From a checkpoint of a small spectrogram autoencoder: batches of 128.
Rows from block 4 of the decoder of a small spectrogram autoencoder, named by matrix and row number. Each number is 500 + 25 x the weight over its row's rms, rounded and kept within 0 to 999. All counts start at 0. Numbers have three digits each. After the name is the row's rms in percent of the matrix's.
Before each channel's rows are labels from the 100 clips, of 14976, where the channel reaches its highest value: "top examples" is what is common among them. Only what is clearly more common there than usual is listed. The data: songs of 200 made-up bird species, synthesised, often over outdoor noise. In brackets: how many of the 100, against the usual share in percent.
# conv: 3x3 conv (decoder.decb.1.0.conv.weight, 96x96x3x3, each kernel summed), inputs 0-95

top examples: warble (80 vs 17.8); first syllable: warble (51 vs 9.5)
conv.83 086:546500528485521518486507484486542473509556490475482449497486465510515468514495459475461556491506499534457496499517502455487524501491488503474514500487516535453486441486506519473539438487536504498475474542530487478500531498481484543485476486479500503513472494478516507498486506528480510505

top examples: mains hum (40 vs 7.5)
conv.76 111:489499486489507510491533504462530493504478497508480493482472471485495493491493494501505496521486498485486511505506485484520499501520539511489512525516503511517483495498479492506498499478500501439466507507484501498508478511484499512474671525503495526500526500505500506491423517486490517482

top examples: clipping (57 vs 8.1); text has "clipped" (57 vs 8.1)
conv.60 102:501499495490502481480505504497483498496502493499489494505490519492500490490496486500488478509502505501511491521497502506505502484480504508509496473494504506485491490494497470494506502520526514606486510509501487498494489476477492506636448507503483506515505486478492480538618489497492504511

top examples: steady whistle (76 vs 25.3); first syllable: steady whistle (68 vs 16.3); high song (62 vs 24)
conv.78 082:564532506523535484524511466490469515483514494505544513514480546498507538494515455487523508487476483481494526505514487508493511534475486521484489455483503567493503462519485522518501456506438501489490477494517522535499520578522493523506500486502467485475479522480506455525506513491530520524

top examples: harsh note (65 vs 19.5); clipping (59 vs 8.1); text has "clipped" (59 vs 8.1); first syllable: harsh note (32 vs 10.9)
conv.22 119:502526513446510464496468522492520527499523533535520526475493483502498515500464511507473523518512504484481513499517518517509515495517510496534489463488492483479492503549512517507510539523469514562491539473454526516523522480495480507523398510501491504505487483486521521503585507500517510511

top examples: buzz (38 vs 16.8); mains hum (31 vs 7.5)
conv.4 092:484498494487500519482504501471508479485486464487473493519470481475496485485500484472501492505497483479497480509489496496504497487519518512497510531500505528487492501489484495504497519491502516433480511537490492499509482493496482500471662525522492501510515490508504481519412518490497513497

top examples: rich in harmonics (60 vs 30.1); downsweep (58 vs 25.9); first syllable: downsweep (42 vs 16.2); dip (36 vs 16.2)
conv.89 073:482482462467550464453497515515508493513508501518549514494450526522512509517490458515512495459493479495517507505477454486499540463514528499476512488463505516462508499507501492504535456502428485508508510534507517530484562533475488515505512487502512449496494480531491500466495515504545533475

top examples: arch (45 vs 18.7)
conv.21 096:485524490484502495492504489479526484500492500465516461500532490535497481517495495487478505512539475470466494500452503549495502469515536471489520467522491526444465454449581509509525502516505540511486514462477484529466511499514455506507513476506483515483500497523461503566508514462494501492

top examples: mains hum (25 vs 7.5)
conv.3 106:496509512506500505501497512492516494501499503503502497499501489500515498498500515501500512512500506503489498507496502491505496499501505499500512508499505495504506478517490521503495498512502510378498500500494506505502504508507504505454616492509498492489499502506498507489345501511520494500

top examples: rich in harmonics (82 vs 30.1); pitch: middle (61 vs 34.5); arch (58 vs 18.7); first syllable: arch (35 vs 8.3)
conv.85 073:504492567501507472526486500482489481491488469496482508471485456479464483503551478543499514482471480479510528467446452460474550524475487508497496533524518498498485504509521508524509504445521497504527475475505492513498485460558481567484492489528502499476502467487474510496493470467484516501

top examples: low song (84 vs 41.6); downsweep (65 vs 25.9); first syllable: downsweep (39 vs 16.2)
conv.19 122:432544451494521553555484501446509556502495490506465503503504481478499487469516472492465511526519480512489537500499502502513526493462549554468520523502477502490460486487518522511481472470507527489522490496472486544508501524497478514485489473480483545480481478516497479466504514486512529492

top examples: click (34 vs 15.6)
conv.54 074:478480531500521523467506531498467488500500522480450542502508511493490492507507435538526534443480503500502522483499513508550505444492505501513485509497470547541496500460466514499499522483515521491498479542517490519562502504478497543522502500482511509486483528517485451451499513461543490514

top examples: upsweep (50 vs 22.1); high song (49 vs 24); arch (44 vs 18.7); first syllable: upsweep (37 vs 14.3)
conv.16 081:521528484495536476515543496512526492521474551463519489486476507486510553509464505461476491502481522470486511490527444471551515532482506506514523488459496465475498507529457489503501508502476494512506517532502530496513505507496512510502510499451481454584477470472462503462499527483498505517

top examples: arch (39 vs 18.7); mains hum (31 vs 7.5)
conv.75 105:488497495504495503501520497487528490496486493493485498500494494478503498501498495502508490497486497503485510493508498496507491504522508507499507522512518502506505500504485504488514506497502493424460488507504497514507465511490494497461681495515500517500516503510495505490406502488489504498

top examples: warble (43 vs 17.8)
conv.64 111:477461471508503483501496497469490518524510472423495487502536513477486481487530469478476503494510531505460501517479508503527477524563493482504504512509444508521515522512478500509509471526503538497536514499540472480437524499525523533491499508526514476557525492480505447502500505450499541502

top examples: high song (67 vs 24); steady whistle (60 vs 25.3); first syllable: steady whistle (48 vs 16.3)
conv.47 111:503508519520531514506510532474505481503514514497531487496529496495523544513491537499501527530509523529510504497493508478519467504473508483487504509486512502528510483534456516490467483517496507409502511506506524491500534534518494484447561479512516463507523503495504510496393467537518483495

top examples: arch (71 vs 18.7); high song (66 vs 24); first syllable: arch (44 vs 8.3)
conv.5 090:521493467469508514517493497467503475502457482493529486517508509485460461490514458503511527492497524502491500498497477428476509528477518496485511489533476475487506493477493497498523464553502464504541505477497501508520479548578488531498517478557496499495459514494497574494507531494490465490

top examples: downsweep (54 vs 25.9); first syllable: downsweep (46 vs 16.2)
conv.8 108:494493514564509492496549473463500478477493519515479521514522494501538500506517514462494506494509477494505466519521483475499505477489507497499526531465463508504482463488508521514496527549581503496508492543541511483512512494524485470495500511506503551495556503533465472544500469464555524520

top examples: buzz (60 vs 16.8); first syllable: buzz (53 vs 11.7); warble (47 vs 17.8); first syllable: warble (33 vs 9.5)
conv.79 095:529454529523503518509487473482521508487534460467477499486523478513508501492518516523514534516529499443497502498488482546534528536486556535450509522515483540528521500515541520476486531505491501499477514549479511517530509521484449547494494536541485454512520473482471503508506502519487526509

top examples: rich in harmonics (79 vs 30.1); pitch: middle (64 vs 34.5); upsweep (59 vs 22.1); first syllable: upsweep (50 vs 14.3)
conv.14 102:493534578518501496548470515536511492518492512481471500490512503492491474498476466521499517479493507509491503477493474557507557498482471504517485519509470477465476481501486531516522513480518501488483455485498512584515537493473523495491485492494515527520538475477494572517507520467480481485

top examples: click (37 vs 15.6); clipping (27 vs 8.1); text has "clipped" (27 vs 8.1)
conv.34 064:521524500452498509466527535535503514492475510499495492492555525542495495547471504475477498441518521520489488517468486470446505477514454511485447514501464536514464526515448512492554493497481493495490508497514491535522503475497504518516510473450478529519513529521513475451502490494480501498

top examples: low song (81 vs 41.6); rich in harmonics (67 vs 30.1); upsweep (52 vs 22.1); mains hum (30 vs 7.5)
conv.93 115:462502510499542491516482449460504508531527537508530469506497491510491529460499457478444514513522502496507505496481472474514515497492571524501485537522442503445472505485506552493519511504487504494493507504469528487519543476493505502484488503445481537509538483465464498502497495482540499483

top examples: clipping (71 vs 8.1); text has "clipped" (71 vs 8.1); harsh note (60 vs 19.5); first syllable: harsh note (32 vs 10.9)
conv.48 097:496492508498515499495489508496500510489500488482501482501518492508489503505501478502506506499496507500500514484496509481501498497504508500497490503499508520495492514502480499509482484494507513608508509515506493513501515512516477503537350508480506480514508511479498489512620501495512498499

top examples: high song (61 vs 24); dip (37 vs 16.2); first syllable: dip (29 vs 7.2)
conv.45 120:515500461473513503449533519463512468500507472464477511498513477487488512499514496526499423482499493490483482483502478469483513531501482504514507552500516485495502479482484461513495505487513504532470517502466511480464438476441493455528497482486515471502526503495504524484520502494409528502

top examples: clipping (54 vs 8.1); text has "clipped" (54 vs 8.1)
conv.11 101:463490472507493529482509481499463490509483502469504462522504504505493502492473482491497472494507500508526501511479485500503505471505501508470505486499504541475493510497478464474497502513523509601506501522514469508483489485502482487597449509489504488523540533482472491537591504502502508490

top examples: downsweep (72 vs 25.9); first syllable: downsweep (55 vs 16.2)
conv.55 101:510518494497499510476469504487450494517479466489514534494476503525487488520475538498519435508532457511489477505486439481511495472496548535451486496505514482526535527501489474533490520487456511511545504513497523518513489511551460460503510484501470469490539504492537503534501530555506496527

top examples: rich in harmonics (69 vs 30.1); arch (46 vs 18.7); first syllable: arch (26 vs 8.3)
conv.35 078:495513521498522523463475491495474473488537482447500507512540509508443491514496497474483500456487512500553550511537506450499468517491521493514487530526459485482514505523498505502513547476501511492460501494505518511523550471510500449506485477503537528454499510509527484556492499552468506511

top examples: fast repeats (50 vs 22.7); upsweep (45 vs 22.1)
conv.38 074:503497468507486503507528469498530469474472517502494523504463521502543487491481476547501437536514496493526488475488512503509502492515533495495504526510468462519493448515498472468514528499496476516479501520492520506476420504478489520516522497576516527490499441476476503482518496485478469448

top examples: upsweep (79 vs 22.1); high song (71 vs 24); first syllable: upsweep (52 vs 14.3)
conv.30 087:455540513478539535493531536445512473523481517489471460518463465511460492496522504489525495505520516485505492521530439463535527466483491501488466529475488465424511516506493523498465523533469495500517472511484505546512522506522497506493495529516492475513527503505492514474496488541527506515

top examples: arch (41 vs 18.7)
conv.33 079:461522471476490506480428505500522484520557469483469535496475525503503509477522438494485563461506485464500454491512502446510513548490507499494512526503505460497507489477477500519512503480500483500479517546466497488525498509535500535506499519491507506462454465523499505511495515543487493530

top examples: harsh note (71 vs 19.5); clipping (62 vs 8.1); text has "clipped" (62 vs 8.1); first syllable: harsh note (39 vs 10.9)
conv.51 104:511501508473506468501486503508512507482513507505506515497501486502475509501490502511490510502511491499487508502513507505498513490508505504523477483483496480482500512515512506512502518512489505601502514477495518506515522502497481503549359511497495483494491504493512501491621507499515498514

top examples: clipping (72 vs 8.1); text has "clipped" (72 vs 8.1); harsh note (61 vs 19.5); first syllable: harsh note (31 vs 10.9)
conv.86 098:513512503496518496508492499499507487503506485480506494497506490511498493510512498514501511486495486512508500486501503490490509511497497496491497508502504489495496488510498510501508486491487501592523501488503517502494517516514482495534331492495513479504504496494495496488616499502511497501

top examples: buzz (79 vs 16.8); first syllable: buzz (71 vs 11.7); pitch: middle (61 vs 34.5)
conv.56 087:534510495480469505524490525508543544473502513560482490502492513504483512480505504505503521542489524514458496496475519543522534454530497470484519470508502480481486480474464567501496455481530481506457501503506494478499487494478557521497494487502491529535489500508504526478511524425538526480

top examples: mains hum (75 vs 7.5)
conv.87 106:452509474531519504491473514465520511454493497511535509508488458491493471485504519502515531555472486461548518531516512531536513469496546494538481485500487469495510526513546517525435478541495519490499510495467528517443523486505496511482489492477507472481528510491501493506495540535537535501

top examples: buzz (38 vs 16.8); mains hum (27 vs 7.5)
conv.13 106:504488502501504499490524497489528497502484485493478496483505494480508504519497493506510489495486489499495514500502497486501498513511497510491502512517520506519488481502481505496492494490502512438444499507491507504492469507477492494461682498499493492510516505492496503498416504491486515487

top examples: high song (70 vs 24); rich in harmonics (64 vs 30.1)
conv.63 113:531466531492513492468511505505509504485501467463471462487545503480480518502502467505483494516497499521485499498485516517500508505491482498500522479519530519478484467509449490508505527527536541498388529500484507492496461455418478490504534474516499474498500505479472496515491482481459503485

top examples: rich in harmonics (61 vs 30.1); first syllable: upsweep (35 vs 14.3)
conv.39 083:463476535504508501539550486482528468528510480461504458441497504484509485506473493516485556479475443508507512488490482506502508479483528490528479468498469547494480523507502550463488507526559470503473510504502489476511541516503496467502491495512524505452554490517515522540488501500485531491

top examples: downsweep (83 vs 25.9); rich in harmonics (61 vs 30.1); first syllable: downsweep (59 vs 16.2)
conv.9 085:497526469488511505443445481476518518519571527540541528523516473505485506514452476500512541524518501492507506453513539491499493528499539499524507478505494545509527550505485494499451533496491507501431505485449484498500528460478503492497501520490492470493509497508499458496513499518500526492

top examples: pitch: low (67 vs 41.6); clipping (56 vs 8.1); text has "clipped" (56 vs 8.1); harsh note (43 vs 19.5)
conv.58 092:509490482459490501527501503489508506503490491488508484513489480520492495490493494507468494489510492496489500497498486511511522483543523509500526504491487502486517516508536490502490529499489514615506505486503493505498493505496491492579429502477492462521516501504505504483627497479488505508

top examples: mains hum (39 vs 7.5)
conv.67 096:482489500495504504489509490477513485496483495495486496498483483478502491502512491493497498493494488476486480517495491498498512505509524506493502522489509504498495502500489497501499501486501499425476509512483496510495478500490506508469681517503498521502516488512497495501404522500501513490

top examples: steady whistle (63 vs 25.3); buzz (47 vs 16.8); first syllable: buzz (32 vs 11.7)
conv.74 086:499479568469485489502447545539461530505495512565524510506492505520509515507514502495469511526499527520509498512514551574501503438484522520492518475476533521486517482516492494513484518514514512518435518493506527482496497454471498499508498520496470504496506493482537493559502506514517489485

top examples: warble (59 vs 17.8); fast repeats (57 vs 22.7); arch (40 vs 18.7); first syllable: dip (28 vs 7.2)
conv.28 093:483521496521516473527456515492469447462511502456522518499462494496480515480520439482486529515500472495516518494519525505494496479480514512545524498405473499516487463488498469468482514487503508494506494512449485514484530462510480492490498521459483482469471488513499514470497536552486533513

top examples: mains hum (25 vs 7.5)
conv.92 114:494523517505525505511486532490496497522518521507526497488510498504537531497480531497488517521509514504502515497490509479519496529482516479486508489489496488502500476527465524500485502519494505380515505486490508498491536527515511496438564481504511485518516506486500497485383482519522490502

top examples: low song (96 vs 41.6); rich in harmonics (64 vs 30.1); upsweep (59 vs 22.1); fast repeats (50 vs 22.7)
conv.69 126:488495509520554525479507526488462470474528466461483491519497516479529495508500512501495508488489477504552503555464470442520501539498462513506470514511450468528458504507538503489485517501540493495502480500526525453541533525495505485493498487548491508539520487491520513517497508566501522521

top examples: high song (55 vs 24)
conv.95 105:493516501525497513494505498497504495500503493507517515496501491496517500500518511493516492505501480493509510509495504476508491518507494498491506498504510500513500503510492505510486502499498501405485491508507504504495492516503501504456650492510510495512516506506510492491363494510503502499

top examples: rich in harmonics (83 vs 30.1); steady whistle (64 vs 25.3); buzz (54 vs 16.8); first syllable: steady whistle (43 vs 16.3)
conv.40 075:515458503521506466484511498480517477514469473518479495525486553480492458530504538498516487480485527489530469508491429541510529502536510511535501496492487483560524531545527532529466542512509535514468522532506481463525502504527483464501511493521471511501527511489496448521515482483476512508

top examples: mains hum (29 vs 7.5)
conv.59 118:503521513519512494517486514493491495512513513504522517495504488511526518499507516498508509513509503495510514489502506488509504524501509484485493505480496497509513499518494511513492504504503494373508509491507502492494518517516500513432575477500519493501503493507484478475357483503513498510